A small contrastive image-text model, trained from scratch: encoder activation prelu.
Rows from block 10 of the image encoder of a small contrastive image-text model, named by matrix and row number. Rows with one number belong to one channel. Each number is 128 + 24 x the weight over its row's rms, rounded and kept within 0 to 255. All counts start at 0. Numbers have three digits each.
Before each channel's rows are labels from the 100 images, of 14848, where the channel reaches its highest value: "top examples" is what is common among them. Only what is clearly more common there than usual is listed. The data: dead-leaves pictures: piles of overlapping shapes.
# convs1: 3x3 conv (encoder.blocks.10.convs.1.weight, 104x104x3x3, each kernel summed), inputs 0-51
# convs2: expand pointwise conv (encoder.blocks.10.convs.2.weight, 432x104x1x1, transposed), outputs 0-61

top examples: circle; large pieces
convs1.55:147109119111098143079148093090085078093105159093124099140113124136137106141076172100124142142155172119117112105131178127163044141133176119107135133085136151
convs2.55:111102095123119131164097143150097091159136138159130132127076135114124114122151085139136136129103168122142152166115136117111090123118123125135150111119125143143103109114155156117138142085

top examples: large pieces; rhombus; ellipse
convs1.74:131114148096090089090132115094114089136140124131109134078117135115164089132076127134124126149124108119141134073137119112115104081132143124140125118128126116
convs2.74:204164142120117095127111155161080144129159098116128099139160121094091134168094101129140131148116109135127150107140125113134117109147088128160150121117079114124090149150160106152097081210

top examples: large pieces; ring; circle
convs1.92:068141164103138145099139101144133145133117089088113134132090109146146126118133117138117151156151131105086109138129154191073130123091109144099145127109109169
convs2.92:134128127123106119143128097116120135086140111122162131135128117103168128153140157151165175130177121116075150165102108090108151135167134151090139105138128157151108118104154107101152124133

top examples: frame
convs1.20:123076109108120096121105155119115111120135168127145112101126106065132158117129112164120086126088117105138070118114104104137110111110133090086099106125132126
convs2.20:135128150121139114102132109117184111154123123127151133116111195131136116142129095180128130145127127096145149146092119131159110166171141144136133128197128103147126162147136140158153101114

top examples: small pieces; cross
convs1.16:150131145139098111146140132151108067145108116155111122082136133111101096131133124152095081109143112083105108141123101115110123119171100113095125099150145095
convs2.16:110099139190139060098172134136136097105121134088100108091155089093129128079126146144116145129165131123173136120132096165108125103098183145100105112137078147132127093101128087142090107152

top examples: circle
convs1.79:106103120116163140152108131108100144103163196089099128131126159127102114129138116167103108145159084159153157131127122098104124150077104134081137100162157132
convs2.79:120154107115123102147131140156154119146101140153119141090141135159107117107141129126111126141071074099128141094151143094128106067142162123153161173155144162128134083153095123096126133112

top examples: ring
convs1.51:152127104161155119112117089121107185128158147143108128070116152189114096113141167121127090148159084121114125118137155155144083116120101113111140098103144163
convs2.51:111130104092162136149130106170096116108115082104134127114096102162149114126154114113107106103150102129130105156155104137096126127134088108140166158091109148100126129166107117136122120103

top examples: small pieces; star; ring
convs1.13:087151089095116135097134139119112083151152138116117159135110121122106090116111090130070131088091123111133108136129127133119138143137099140145143107108136114
convs2.13:126137186129106113184108092130078113129143132144143103114154134136121137117094124118097135092128118170104096144147138107134136088131140137185145137157141149132109177150147131164102108149

top examples: flower; triangle
convs1.66:117114112124101119130104133146092126116121114155141171162138108112135128130105132153135090119096113092126096125150116143173142111133174098178135115126102072
convs2.66:164128140088135120099160130105108147137128153107140137140120136129134114094115135130112106139139097129113135155115126144193142170097134121105123100129081133110121127155151108070159105131

top examples: star
convs1.96:111109129146129132128112113154143125175176144120164148139124143132118096161126150161088123150096099096158110120132107141116105144137091144117096106106113134
convs2.96:116095099132083133128080130137137115083182091158136108128091105127083111141175114137142133127156138135121092115104131121131116150139132155147137123126148141138071147119136130142129143126

top examples: circle; large pieces; vivid
convs1.33:131187120129158125097197096139124085123101109087120139117133105078157172094119125115128138140139105118112121115098128119127157111124127123134173134137105114
convs2.33:167147128126136107160067178130117078147112124156166151156117112119161143115132129093134147091112162111154147157156124155130107121142102136176088118117144160122084113089101126123122162157

top examples: circle; large pieces
convs1.14:103110113130123130094145145093098075168139089144118147144127133136108083138102126092113118131122135129135092144095199113129099121095122172144167102132144125
convs2.14:170134141142089172104139148098113157111132152068090128087159148082158148135126122131091128122115078098124126150114085107140167165155195160139126094084120092142136115140132136134100117163

top examples: star; large pieces
convs1.2:158145131130106156175144098140138096194136110105143109101151085121118147122111091141108138105166097104119125097118067120144145172113172124097141106112084101
convs2.2:143142096134164141113142081104093128148083171151134091135142103151126148114152123092118113141151105171088141109150164112097147104089103157132131098178140136159130129109114097153122133134

top examples: vivid; square
convs1.71:081130125082099127122111115116160113114127102104128130178117115109148167105121097168119142111097149103143151092152128129105157121129103127111095170124080127
convs2.71:155101125104124158136113113085146153128116107123165134113123115115104149128133131094143168149136120094097131166133160128156161130111114154107138121166114155198141137115109119157089129126

top examples: flower
convs1.99:108101147128151111141090155136125095091142131134133128126129130100154146124117156091162170113124164083176156087143115131146126127090149139179073152149111136
convs2.99:133129127101098151122125106141135119141164112142121142136131146120100116117197150135132125113145118144156133134176145107114119103136107131148154149082128131111109104126101137098142097152

top examples: large pieces; circle; hexagon
convs1.93:096086104104115078086082102117093121131153124104121125105125080127156130116132112160089115157106131128119102090093147089126115138095111113126084091095149134
convs2.93:074136158111112153103123135103116116151162142094113135133162145137131164167126106146135124162155115121129134113104122120118136150159093107126154130108128126131089108126129125089118097102

top examples: large pieces; circle; vivid
convs1.9:142133129125138138105118133139129156103074149108167088115131142110141116125125132088122178176169116142118175113162110161121183091144154107170107141127127144
convs2.9:112171138141139141115081140129135097154113107156143107143096097111110111160166116119154100144123168104140117129138121071157142166118123146112155113117119144134125131102089112135146118123

top examples: large pieces; circle
convs1.25:126116140151135165121076158090126133134106089138137136108135080131147157116138130112122116099139059121078129147137100130104143125099159177149107154150114140
convs2.25:125136083138160126145120098131128141116113164164117094150160113129171136126159145168154130150115141138132161141139189154131232125135159093151130092127131130146163157159126125116138138114

top examples: circle
convs1.50:102092147100095126149078137125119128085128106154101142103082132159088066115118123109108163131130106133134141124124137137138058157107075125105141092139136135
convs2.50:126152140143125158129160085087108089133159133122183165111138093077141107109083142157102120140112187100100159110081135142159115146103128101147179139114135147130110135129101183150162129124

top examples: large pieces; circle
convs1.89:098096116129163090093097098113138141087078129067118107136119119127090102135138139109095108135128119150144151128127145117141149141115129118131100086114153138
convs2.89:097152122167134111147138132140121118154126168148113125129116123120130121114143123123159107107123108107135122159080154087141142098113145114104154141150109146128121106128083146124118144127

top examples: pentagon
convs1.80:145128192142129116164101111146153167121114124155158123114122118145154120136154111164101102139113122138134166115142137127133134156138114133132106148139146119
convs2.80:084168149131110122082155142100113159160120102122094101170159085170118147130147133106143175116097134108088096104068111150091155079140107127123108131131124135102125140174112141124132101115

top examples: star
convs1.21:134109126102125121105138128128127106125102147131121127112106142127119115160081135089151121125111120086072134105125126134128058141084128141192123104121127128
convs2.21:154171154131123133137125107101141133106147134142169135081109146118122121111105135143125149109078119155136132130149142144123116171150115149164177126174106143170121171157159129110141139125

top examples: flower; large pieces
convs1.58:122104112104105122132104108133093134071101132175121135102097124135137129126138082121148098181111125144153111102147142106152103079119123121200104105113089089
convs2.58:126139112144129109122126127116123121121128138120114134112135075133171084096155110106111139150130110119151107153143164121114145138115100103148120112139108144092147104107153109153175153133

top examples: large pieces; circle
convs1.86:107138110112094133100091135129120122096145125133158127180077126099096132079147166130106141096097160142113106096100126108156119130141138110108130144098110137
convs2.86:110136131139144127122109129136086149121107137111097138112129099064139155140119142114098130133144165118117119109116083144142047110151154172148131087114116128128146156082118133138146118134

top examples: large pieces; circle
convs1.34:137099131191086104103143130128125155079082105097141135109149104100158136109131159109132125106133122147111155112104160106105111101102125119097093116123138129
convs2.34:119145143110106126150135134109085123110154162128114087148145170129157166108133090110141157087100097097128128122153124077130108126136096126155139161140136088143141070140112116103145126126

top examples: circle
convs1.54:102110133130142144104113164125103066139151140128133096137109133110137097148107129113118175154154094142190117086123142075134098121122096112107117128123168123
convs2.54:105148094152106114093091156100125091113079105132099131152176124157114120122145129147147119131125129141120129117118183110079103169150110143150101129110103134141130152128121125131109118116

top examples: ring
convs1.48:102151095128122124161138089098140156139093085123096111099113165135116115151128132121126109110145147137169144155117104140096144113154145088145179146110119149
convs2.48:160123145139101138110119118112123131078132106146145088132196141133083145105106142165133132106152127122110110137098115102127137104160097159134133134161129094142092147159137158149135156108

top examples: grey; circle
convs1.81:136147130132158135144102131105088129129157144076146130079093139160114111097130105125132158149098129146131127166126115074115142100135138122119092064113106146
convs2.81:157179119071107121150125123146130137087128128126129148116163138128202149107163128123081133128097118121138166124134128128125144115151125110161157170117171108147161127140124123110127125145

top examples: vivid
convs1.19:146124111143125140116146180081115088106127084101141107120118142139152192138130131080155112124147128106153085139143110102154096114115112085152140171138125127
convs2.19:144107124141126117106124125081112155115147148116079092096104105093116149109095160109116116102133143171106078117164147072152143163142099101174135099119145094117166108132139173124168132111

top examples: large pieces; circle
convs1.63:135129125142105136110099074152140127123093120088146122103129099118178152081144154168137189118104143138140111126129109146127113139102158103131125121064151122
convs2.63:107149110154153133132082123138122108103145098142105139167167119141127181197125135124119165152074127149123116104141146152083124116149138117173187113103150148122119115172133147107144152168

top examples: star; flower
convs1.94:132127132090133131148131100103134103136180105136120120119118141150106094129113098146124182127069123158121090119130137122150102143137114122166123100110104097
convs2.94:085130133115150155115129096120141121131172077142139106115146107139112118130135133103141137127129117129124073145119186164144155166097130130159120108127106138110117106147111144115151116136

top examples: large pieces; circle; ring
convs1.88:152117112110147182149148116160151071108114119173131128148120113101112125108120095145161120154160088118162118099164091162105157115103112137126099139116129129
convs2.88:123144125140134127188121124099107137126138156136149153135109136138096131095136112091141120111110146124123165102100142162151135104106123142147092094134098151118166134127131123135130112130

top examples: small pieces; vivid; ring
convs1.8:122145114110102133130149101135131086152152063153104121116119123112123119115124086173106115113141114141131153103128114130123126125109102117112140159087099116
convs2.8:144127133087135140114147136176125146156131138128122118096098121113138155114066157163118123113114161162120114096146126147114149131153157122121135107105101066118130170107136135139119124141

top examples: vivid; gear; cross
convs1.69:100109123097156126116124096163124120136142147128105141112090175148099127119126137154119076159155089109158114143154100158125138148078118127111166120119132130
convs2.69:141141105109153177108122148122135125139142116130159120131194125139138129151132101148142175133121132142135110121188169108128154155124120110095118141150156134154101143151139141176147090133

top examples: large pieces; circle
convs1.57:155091108124100123110139152147145113126143111108137135116083091148151171155155156142135103068123156144093054167129133099152157122110129083142140113149101141
convs2.57:136138073116121123120111088106118131103125120157149105152139132126074109111116138108167136137138163110104121132182132056171092107088131124156125118135154115099102113117137153176130132125

top examples: pentagon; hexagon
convs1.37:073140144107162134142123133128151122156120132146066110142132138160114101126109097147109065146164120125136113127129120118123148157108077126057188123146140120
convs2.37:111139118132124124132143130117161149127102114157110069092123108112156142115116149153110169108153118127107103134131100109111169135166149132128153104115122152134153059133147137085087096144

top examples: large pieces
convs1.67:111122101160125115103092167111097120139083135130138143122107134139135147121096125130168146129153145089142106107085154089109162100168160130119137108122127145
convs2.67:151153107141144123159142167148124135145097161124094092111125111146179167088109096119101057121117126129123114079128117137141119162147143092121155119158094118138105136151089121142148122112

top examples: vivid; pentagon
convs1.28:150154122154155134095157113124130115152152176151106084158184156132123181138131113139094100133127138117162135152097126118169120149158157131108157147165141122
convs2.28:145143083115133152153124092135120117126129118173105128131114183153112157077129135111093131107116107124111153173131123122141091125143111097137116085130124162091131085110136131082138104125